Rows from block 3 of the audio encoder of a small contrastive audio-text model, named by matrix and row number. Each number is 128 + 24 x the weight over its row's rms, rounded and kept within 0 to 255. All counts start at 0.
After each channel's rows are labels from the 100 clips, of 14848, where the channel reaches its highest value: "top examples" is what is common among them. Only what is clearly more common there than usual is listed. The data: melodies that start on their tonic, played by one synthesised instrument. In brackets: how many of the 100, against the usual share in percent.
# conv: pointwise conv (encoder.blocks.3.conv.weight, 384x384x1), inputs 192-287

conv.123 [108 125 108 120 135 127 181 120 130 185 147  94 104 141 120 124 117 113 137 115 161 106 143 130 168 154 149 110 118 112 112 105 137 162 143 159 112 113 127 129 132 123 107 111  91 136 136 125 132  95 127 156 110 156 101 143 125 136 102 155 162 161 128 134  84 140 103 142 147 104  78 116 119 129 147 140 102 125 109 147 119 120 145 117  86 129 116 105 101 122  84 121 139 103 102  93]
top examples: the note A# (94 vs 40.6); tonic: A# (25 vs 8)

conv.179 [120 121 107  99 135 134 142 129 128 121  93 120 118 102 126 143 131 110 108 114 124 112 108 118 115  72 139 114 141  77 113  96 119 134 133 172 100  92 119 125 127  95  99  83 139 135  99 128 122 127 122 112 107 117  97  78 107  89 149 105 152 111 134 119 122 105  61 114 162 157  99  85 146 129 101 133  70 126 128  84 127 136  73 121  99  82  75 115 105 129 108 121 111 104 149 101]
top examples: the note D (87 vs 39.6); tonic: D (26 vs 8.2)

conv.193 [150  96 161 143 125 107 147 115 108 122 148 157 126 141 106 109 125 162 130 115  99  86 127 152 140 123 154 111 102 115 117 106 103  78 124 149  79 131 139 127  98 175  82  85 118 133 116 150 141 106 133 108 175  95 170 141  85 134  94 136 146 160 135 167  82 117 145 130 127 129 166 116 115 104 124  84 123  99 117 130 100  93 152 113 129 137 118 142 168 117 147 129  88 133 102 151]
top examples: the note G (87 vs 40.8)

conv.214 [103 106 148  97 152 107 112 165 122 102 126 167 136 130 136 139 130  90 195  98 123 128 105 135  72 141 147 114 142 134 119 167 164 137 145  90 135 130 200 105 139 135  98  70 141 116 134 160 136 132 110 140 161 129  63 147 101 123 132 107 160 149 110 102 126 144 132  90  86 107 162 126 110 146 126 148 150 124  95 130 155 126 122 138 101  95 167  96 113 150 159 122 171 130 139  98]
top examples: the note G (100 vs 40.8); the note D (70 vs 39.6); tonic: G (39 vs 8.1); clarinet-like (29 vs 5.1)

conv.254 [ 72 131 161 175 142 127 159 144 133 183 148 123  99 158 115 152 122 125  53 144 121 109 137 115 141 151 159 122  95 130 148 130 125 133 132 136 130 143 136 133  72 145 135 130 150 121 128 104 156 141 158 130 158 130 129 134 129 133 119 118 117 134 116 112 111 122 149 122 148 125  46 122 167 138 128 150  56 125 132 144 142 122 121 128 113 132 147 134 130 120 171 138 136 122 107 116]
top examples: the note A (82 vs 39.5); bell-like (80 vs 5.2); tonic: A (27 vs 7.6)

conv.358 [139  78 159 103 150 109 134 123 123 111 125 144  99 125 160 114 115 158  97  91 102 121 119 125 118 134 146 100 127 113 115 157 152  86  98 119 142 109 140 104  96 103  84  90 145 142 113 159 138 126 100 145 147 127 137 124 155 144 135 116 124 134 112 122 147 103 146 142 138 195 167 161 137 123 146 139 113 108 131 107 147 139 126  54 149 105 133 100  90 114 108 143 135 162 105  81]
top examples: the note D (100 vs 39.6); the note A (78 vs 39.5); pace: fast (60 vs 32.9); tonic: D (37 vs 8.2)

conv.105 [128 102 158  86 127 119  78 138  82 133 109 138  71 109 110 110 124 113 163 108 137 103 129 150 107 139 107 133 119 137 101 142  34  94 113  93 140 152 122 117 116 166 154 136 101 143 122 157 185 107 130 102 135 145 109 155 124 159 108 101 116 115 106 121 118 111 166 120 132 159 174 128 140 130  95 122 155 134 101 121 140  82 114  94 155  98 120 112 135 165 113 100 157 130 127 133]
top examples: the note E (74 vs 39.6); the note A (70 vs 39.5); sine tone (29 vs 4.7)

conv.135 [ 63 118 106 118 140 145 116 144 107 137 131 141 128 129 102 111 114 115 160 121 114 114 157  80 105 151 140  90 138  55 109 121 115 120 135 159 134 139 103 103 118 155  96 103 145 149 115 102 135 121 131 135 136 132 118 146 136 131 128 109 103 150 149 123 114 138 125 121 140 132  91 136 152 102 137 120 100 154 136 118 129 104  89 118  75 158 108 145 101 104 195 114 143  87 127 100]
top examples: the note A# (85 vs 40.6); clarinet-like (56 vs 5.1); square lead (33 vs 5); tonic: A# (28 vs 8)

conv.279 [151  86 124 139 139 108 114 106 120 157  98 128 101 145 116 122  89 106 124 142 118 149 133 103 115 129 115 116 123 102 125 101 130 207  82 135 138 139 151 125 114 112 114  74 140 119 139 175 121 100 171 148 139 117 101  99 130 139  78 139  97 155  76 190 115 173 153  96  95 115 146 177 137 149 168 126 136  86 158 120 157 110 147 155 102 137 167  88 131 163 131 115 147 144 147 107]
top examples: the note D# (81 vs 41.3)

conv.153 [109 128 143 128  88 130 107 131 126 141 126 114 109 132 157  91 157  87 126 120  86 162 110 147 122 123 126 152 121 132 127 157 138 174 130 120 112 120 150 121 132 105 128 119 141 192 130 136 124  87 113 161 103 119 143 159 106 138  96 161 124 145 130  88 145 124 103 114 124 117 143  98 123 129  85 130 108 121 137  94  94 120 109  49 137  91 165 115 105 125  93 118 128 158 129 103]
top examples: the note G (73 vs 40.8); bell-like (67 vs 5.2); tonic: G (26 vs 8.1)

conv.315 [107 123 131 100 142 106 159 122 142 169 143 133 110 121 138 121 129 134 144 108 134 105 145 162 166 148  60  91 132 122 114 151 113 115 121 156 125 112 120 123 122 106 116 139  97 152  96 109 150 137  95 109 109 145 131 160 130 143  90 135 121 143 159 113 110 108 125 121 130 129 120 121 131  89 121 109  91 103 135 133 125 119 144 142  90  92 131 147 124 102  90 125 124  99 123 109]
top examples: the note A# (100 vs 40.6); clarinet-like (51 vs 5.1); tonic: A# (34 vs 8); square lead (29 vs 5)

conv.185 [ 68 109 145 154 125 125 173 130 122 205 167 150  59 133 110 144 114 122 125 131 115 106 154 156 150 149 142 112 131 120 122 103 133 108 129 144 136 159 130 113  99 150 128 152 147 131 120 137 137 133 112  87 179 133 135  91 132 164 141 133 137 174 135 116 115 109 146 101 164 135  97 117 172  92 112 121  96 137 131 147 136 123 100 116  96 142 144 139 143 129 158 120 146 129 130  82]
top examples: the note A (94 vs 39.5); the note E (66 vs 39.6); bell-like (63 vs 5.2); tonic: A (28 vs 7.6)

conv.156 [120 109 103 136 122 127 141 142 111 132 146 125 133  84 135 180 130 130 136 136 122 103  98 123  95 134 130 116  77 127  83 136 145 107 108 130 150  98 131 164 155 146 127 136  91 114 137 119 142 141 124 110  97 131 135 128 132  64 162 127 121  97 122 178 142 131 137 153 133 126  80 120  74 124 135 155 167 111 151 153 115 117 106 115 135 139 145 124 139 147 108 115 129  91 108 133]
top examples: the note D# (89 vs 41.3); bell-like (31 vs 5.2)

conv.60 [120 137  86 102  80 107 151 101 139 158 116 136 102 148 140 136 117 161 178 125 151 127 147 132 139 147 130 104 125 137 134 108  69 130 111 129  88 101 133 131 133 167 149 125 103 123 118 136 176 118 163  98 118 169 124 170 109 117 114  87 159 150 110 168 110 134 116 111 170 110 112 138 125 110 146 137 127 120 125 124 147 125 144 138  99 121 161 116 121 154 104 126 161 142 154 150]
top examples: the note A# (98 vs 40.6); clarinet-like (64 vs 5.1); tonic: A# (38 vs 8)

conv.255 [ 91  89 115 116 148 154 155 139 125 135 144 139  99 135 161 169  98 146 122 107 134 135 135 125 110 148 163 113  88 105  92 113 155 123 106 135 115  74 108 129 153 174  88 121 125 114 135 129 152 152  94 145 127  51  88 109 131 156 159 114 125 116 169 156 130 147 126  95 152 163 131  93 118 136 121 128 148 127 118 136 157 140 122  86  87 135  78  88 100 146 107 144 119 101 111 111]
top examples: the note E (87 vs 39.6)

conv.140 [142 106 141 130 154 152  83 134 114 149  88 145 144 116 130 119 124 102 128 119  78 163 121 132  97 109 139 149 134 122 118 164 128  79  97 102 102 131 122 105 135 138 126 104 156 151 117  83 152 120  79 145 144  70 138 150 140 115 120 108  90  86 115  95 121  97 126 141 110 166 163 140 147  94 140 133 165 138 116 128 140 120 112  91 116  98 114 114 135  95 145 162  97 106 128 109]
top examples: the note A# (69 vs 40.6)

conv.211 [151 103 149 133 107  99 121 112 101 136 158 133 140  86 124 130 149 152 134 114  70 152  88 151 105 107  96 117 112 131  55 108 118  59 115 102 114 121 130 120  97 113 116 116 127 130 127 159 149 117  73  86 158 112 134 101 135 101 147 139 140  89 163 120 126 117 119 141 123 157 129 134 172  94 106 105 170 134 127  94 106 147 178  82 125 149  69 107 150 127 129 163  87  48 118  64]
top examples: the note D (97 vs 39.6); tonic: D (25 vs 8.2)

conv.8 [160  94 148 144 116 154 118  97 128 147 115 112 129 126  77 112  72  98 110 116 119 141 133 124  99 136 165 120 136 114 134 127 133 123  84 165 140  83  81 140  94  87 133 122 174 121 123 117 153  99 137 169 157 103  75  97 147  98 153 105  74 138 147 110 120  52 124 129 140 129 101 136 142 158 142 136 145 118 114 129 130 116 153 160 153  98 108 103 135 129 125 102 152 118 155  98]
top examples: the note D (78 vs 39.6); sine tone (34 vs 4.7); tonic: D (26 vs 8.2)

conv.188 [113  89 112 100 100  90 149 145 138 137 111 124 129 123 136 154 128  83 148 141 127  77 154 117  85 139 142  95 131 154 112 117 141 140 160 122 164 166 178 129 133 156 116 107 105 101 134 100 165 130 127 156 129 142 129 160 135  97 144  69 151 157 138 135 134 162 135 101 142 114 124 131 132  84 125 165 103 133 141 126 134  98 140  98 110 173 138  89 133 138 166 121 160 128 116  92]
top examples: the note A# (97 vs 40.6); the note F (65 vs 40.2); tonic: A# (41 vs 8); pink noise (35 vs 7.5)

conv.10 [119 110  99 123 130 121 132 108 154 123 114 106 103 145 131  98 105  80 155 106 105 153 115 114 120 135 123 125  68 130 158 106  92 131  84 112 145  92 149 133 121 127  77 160 116 116 114  95 147  91 141 101  86 162 106 114 149 150 161 128 112  84 195 147 141 118 146 120 138 109 147 142 117 125 125 114 145 123 101 120 119 119 133 162  97 126 113 101 125 154 117 157 198 128 146 137]
top examples: the note B (100 vs 39.7); the note F# (76 vs 39.5); tonic: B (34 vs 7.9); clipping (26 vs 7.8)

conv.269 [108 119 145  76 122  66 129 151 148  47 128 115 161  98 122 134 142  75  87 134 161 126 131 164  66  94 130 140 145 163 121 123 113 155 135 127 157 175 175 133 143 113 121 123  95 130 135 116 140 139 121 164 114 113 154 145 108  69 108 112 138 126 115 114 118 135 101 133 126  84 113  98 123 154  89 126 111 130 140 120 156 109 140 139 132 158 146 102 112 122 160 121 112 115 149 113]
top examples: the note E (73 vs 39.6); tonic: E (26 vs 8.3); white noise (25 vs 7.3)

conv.375 [120  93 116 118 120 130 133 105 129 114 127 101 123 105 136 139 127 106  96 110 134 157 121 135  98 150 167 119 115 129 132 130  97 131 124 150 112 121 117  92 153 123  88 103 133 139 110 132 141  99  93 139 150 101  93 157 128 141 111  96 128 159 108 103 111 127 126 112  95 127  94  92 125 141 118 100 136  80 128  99 128 134 146 138 146  98 134  87 114 137 141 131 114 110  85 134]
top examples: the note G (99 vs 40.8); the note D (68 vs 39.6); white noise (33 vs 7.3); tonic: G (32 vs 8.1)

conv.97 [110 103  99  89 130 124  62 119 110 145 124 125 139 110 109 124 150 103  82 132  83 118 129 104 114 115  81  96  99 102 130 149  91 152 121 104 119 114 114 150 129  57 105  98 116 132 167 126 113 145 116  90  92 116 137 118 142 124 136 123 142 124 118 131  90 110  75 155 122 114 159 103 152 100 123 154 125 119 151 122 126 140 157 114 138 130 100 101  80 167 134 141 110 120 128  55]
top examples: the note D (100 vs 39.6); clarinet-like (33 vs 5.1); square lead (32 vs 5); tonic: D (30 vs 8.2)

conv.318 [118 120 114 137 138 130 159  99 145 136 132 140 146 133 121 137 114 125 127  98 178  68 146 111 135 153  89  98 109 108 124  80 132 107 119 150 110 111 129 104 110 125 144 128 120  29 131 173 150 176  81 129  97 138 124 122 150 129 157 111 157 131 122 147 132 141 117 115 181 176 122 114 155 165 152 155 148 149 106 134 145 163 152 101 122 149  86  90  88 136  56 116 177  94 128  92]
top examples: the note A# (69 vs 40.6); flute-like (27 vs 5)

conv.83 [119 160 130 119  76  91 136 109 143 124 100 119  98 141 131  70 114  95 105 111 121 162 135 156 107 154 126 138 112 115 125 106 153 142  77 153 142 101 122 113  85 101  97 130 134 127 119 147 135  90 134 121 112 138 140 114 140 173 150 120 125 116 145 109 139 125 140 153 136 108 128 115 102 159 103 141 136 107 121 126 152 158 119 141 104 107 123  87 110 149  90  91 128 143 101 130]
top examples: the note A (92 vs 39.5); the note E (73 vs 39.6); tonic: A (31 vs 7.6)

conv.43 [117 117 139 100 176  91 156 155 139 121 133 129 112 129 152 138 119 118 159 131 137  99 134 147  77 136 142 118  95 130 123 102 155  95 137 113 128 157 192 130 124 162 123  96 147 126 138 101 134 164 111 148 100 137 110 122 146 117 125 101 123 142 124 107 128 139 124 128 143 150  78 139 127 115 128 124 147 112 131 130 109  81 161 117  87 128 119  98 119 137  95 171 114  90 118  88]
top examples: the note B (99 vs 39.7); tonic: B (28 vs 7.9)

conv.328 [140  85 149 109 114 149 152 130  98 126 128 117 133 133 104  77 138 114 153 134 136  90 117  98  80 130  98 123  98 116 110  98 150 125 127 135 168 152 147 137  88 160 103 136 133 150 100 112 134  73 134 134 100 143 113 135 162 121 132 148  98 126 130 136  99 148 160 110 136 122 150 163 150  91 142  92 143 148 142 140 131 104 111 102 120 139 142 101 163 140 119  95 102  70 101 106]
top examples: the note E (100 vs 39.6); clarinet-like (47 vs 5.1); square lead (46 vs 5); tonic: E (30 vs 8.3)

conv.208 [158 119 104 135 146 140 150 144  96 139  80  92 113 128 149 147 114 123 112 163  99 142 138 140 135 133 108 132 140 115 115 164  81  97 129 117 125  94 134 118 131 108 133 125 148 147 119  99 146 101 152 114  62  66 102 138 132 122 112 134 139 106  88 122 146  75 119 125 146 142  89 160  67 100 125 124 122  79 111 133  92 126 153 122 130  87 103 119 122 130 126  92 122  90 104 148]
top examples: the note D# (100 vs 41.3); the note A# (77 vs 40.6); tonic: D# (32 vs 8.3)

conv.282 [107 121 125 132  87 127 156 143 117  91 109 133  81 123 161 125  87 141 110  97 102 134 139 144 109 133 131 101 118 133 146 152 149 145 122 135 103 117 139 143 100 118 120 118 130 130  97 121 150 159 157 138 150  73  87 134 128 126 149 133 109 131 112 110 166 158  99 125  99 125 115 111  95 138 144 126 114 102 143 125 125 143 105 141 119 117 106 147 128 120 103 111  94 124 109 120]
top examples: the note A (69 vs 39.5); the note E (66 vs 39.6)